config.yaml
model: "image classifier"
image_size: 48
color_jitter: 0.2
num_classes: [3, 3, 4]
stem: "single"
loss: "cross_entropy"
optimizer: "soap"
beta2: 0.99
learning_rate: 0.0034
beta1: 0.95
shampoo_beta: 0.95
max_precond_dim: 1024
lr_schedule: "cosine"
warmup_steps: 250
Rows from block 3 of a small image classifier, named by matrix and row number. Rows with one number belong to one channel. Each number is 128 + 32 x the weight over its row's rms, rounded and kept within 0 to 255. All counts start at 0. Numbers have three digits each. After the name is the row's rms in percent of the matrix's.
After each channel's rows are labels from the 100 images, of 14976, where the channel reaches its highest value: "peak on" is the class under the peak. Only what is clearly more common there than usual is listed. The data: rendered roads seen from a driver's seat, with toy cars, trees and houses. In brackets: how many of the 100.
# convs0: first 3x3 conv (model.blocks.3.convs.0.weight, 320x320x3x3, standardized in use, each kernel summed), inputs 0-159
# convs1: second 3x3 conv (model.blocks.3.convs.1.weight, 320x320x3x3, standardized in use, transposed, each kernel summed), outputs 0-159

convs0.21 107:128068098143100141099104132136127159128085123147157090117216177152129152077094154105109197118120115102151080100114156115102125160183144102096151142123055127079127173167160165114117083104134111104137118087111172159130107112151140099169119110135198124086132135099085185163137180113133124119139118068178150143096205181139197142147118083112101107108070146164118073107118116154139146122147098195109117141117105110175093107205124120078080164124078125148140147144217149127143044098102139
convs1.21 105:118196146124147085147124128133135139175135131131142137118188111126185157089154161089156134148118127136178163144138117121095141133123087150108111082123203147145158096160130099123176109160170140132186121120144153182127155092124119105164190152101114107141125105120144140100145154116143150111059164131120167113114143139172199133087131117152097113137131137134129155091115130171105093098164152159148133092121116131124173125237089130171123171164107120062155159145138131166101134164086115
peak on: verge (98)

convs0.123 096:121174139075162113082198136140114118088181109105105151186104158106113129163164184108136088133168149129117132073138147118128153157112116092107174153142112146080118141176144109109112070126112199135139109095130163144179162192091145124130175065092141130114172099048108079112135078114086123125157159194124127166097103123080156069161138151048157052097128159083130144165063187165133121130151133072133126124187125155148126134114133088177161112079138132152152115110095162133133146153112130
convs1.123 094:173144110185122134073097116106104082132107114122092129125126123159126093097093132137104118105150116142193098109103060114160148152106167123117063078103160115124100123148142171127109075159128055090163113106104099147171139112104104123135113135085103111188136121098064094098119138104190152162163164097105122127091102096128106119169108109141117113183125119112187187141129155087133063113112035108133143216153090088167109125108107103092202133096116114105134098102186151175154153095091169
peak on: road (86)

convs0.236 094:151140087086131176141082123119149159136099068087127150104187172066105180132141121140126104122180146126125196125166165156133113154123099097165091132105124200084132098138128123128119135082111184150158090107148106121152063130110066096116127159125136143122113115127118149110186149180106125132096195149106156116115185218129079133149089135111110132078153127131126164134117142169114142112162146133103116173119126159167147171147097141146115142089133211165109169122142140172093165092102051
convs1.236 107:114167118075107116121177099160069103106167117097024141116136094182163085075139201135126155122057151159106175082164141128115193136104165179089124160073156107154107134146130099107104091129109104143168060101106137129090108130101109100092108095110067111091108051066096092143124083112131098108141126102115079117085058067107108127114096078084106115107095108108173112116075134100121116182103121136115065086151124137158092156129100126103125124150072122142137162118076194135100123143094077
peak on: road (65); car (28)

convs0.19 088:117117166173096111107147088132137140144095178166090106104114137029122110139107102140137125149111122127074116080164146132122141121036141157131078120138156085141130132129154067149106055156140151138126151108126151090171175127077128137127086079098168077133105163125163131134117107115073134124096134136149175141142144099109103120077117141097096131095133118101097124137161127097087024195113110119086155151178115107139106153070066163025068106111142105145135174178122136061097094175166141
convs1.19 099:134146069130158143095079150095129175100133122127136127182156095060094127104043038150124067124137146082099125141098122094100085096087085108134131071154140153105103102120083127102144156128079105114154138129119159101133124130121095039099117128155161100166120132154126098143105077149201091074099107116087144103118134137144158191126133125091105110125113068148081138125140119167080091098175104105112171096102127151127117070069130121138080142128090114111096125116097119162126128087057106
peak on: road (100)

convs0.226 105:175099113167108126136077175148170129158112103114154147131144152088136200161112155126099136147149110155120131108142167109196081134138161123087119136166133080067118118149167125123075137148183136151087131158183167108131145124071099127088093092176194166164182107106133147138152110164144147165129118110090136157139143135233152148169169118150159105142128122131100148074166091111160134168133148119120120152118138141169117154116142170137124117119120076119079097177161153104054125182152119
convs1.226 110:114110119126100146132143139092114076143143131139127178154126087120113149099135112090174108122128090137118142116165101135134145100167110084123101121110127148127120182166115163113161177131111106123180110076102188104110156120105123129116122149179176105124122116157162178122151128131167214117153164144160104116098136177134224104138151173124147153149161183160184163112130196195127187086156172089103136146135135112126128180090098100145109118141137083087156091142195060169148115121095145
peak on: verge (83)

convs0.31 104:097119096085127123141118120132092178081140124123099107106143145156050085130210149082091130103155143128104092135157063094160069146137121136191135131097099094222166180162095130061092124149152123140141138157124169147139122164151119130107132142084133157132102107102114091121160061185086090149162112150168117162105180066134162112113120123121117117105131096158151104186132184156089077219161181150160127097088070133152134070110141104147077141130089154117194152170188076067173092077044169
convs1.31 089:072126124104123124060136140167104123057066163138153093168184085120165093131105111063123145109124135132139159054079079126149192142103134126139093085163134109165124089132138100120134162121118144125188178118170105107109152123138099088145218129149108115149101156158125111091146222120073071163103168159140080130100116077114159105200112084082124096162085135118140165117170161089174153151158085144146111135072162125184137141113124119140177094115152166136069172115082159163088113090106126
peak on: verge (68)

convs0.164 102:053158140135168138115143130144101130161082048133129074132077131153152117112154128148142128129146158139102082113107113068140143114082095152175150148132107139136123162175155213116088122120106080168109123067115138089142252112128126075180179144104149099150095201159137122139108160137092138096102151118075123153143093071176111175176111163075152119092107075151145141123181093151137095117123141170119102138123140103135160124131098157143136115081083063123132140133095091089108129127132073
convs1.164 091:176090170165138114123184139070106144119120128128170151116137142150178186121131144139126136127118141141091158152123144188150196160147154144097192169078106191145170146121110131102121108130109124120107133135144137157161086170142138168154119105183131148113108154107107157186130187108114229159165150200160156114130132197135115142133143065126167172098127168150150110116106071155165175161181177120170147123052184129110128159149022095168074093126158141140133147099128131141108099167131102
peak on: verge (63)

convs0.135 112:095065159127118148062179143158159116127192092141108115129148124129127129113130114119102158091164107143210097132097162109143089139112153106142139117147110089140093149138095113146068095075074116174081092181140131131136227132075114131098155103148128157145107097170127158138118152121141114111087158117156072128127153115162165189107192149147134109137128124075100190080126153081117143149076191156107133124125136112094135110127137132066110181130135139126110142118107194077133126102102149
convs1.135 133:086082172105137166167130106180135118143107124123119099120141123135135127131132110097178148127108125124160167177145136106150133159181115141104131106085144122110092197171154087081139119125133133128125109149131174160103156096104136107111161134121116136110165118166114177200154161039123135180154179237172085109119162102172255162122143126144124210135114171105154135078134129108159156216132136151144110158137154082153200124079182107090178160139124133147129177119136178114115150143134199
peak on: verge (80)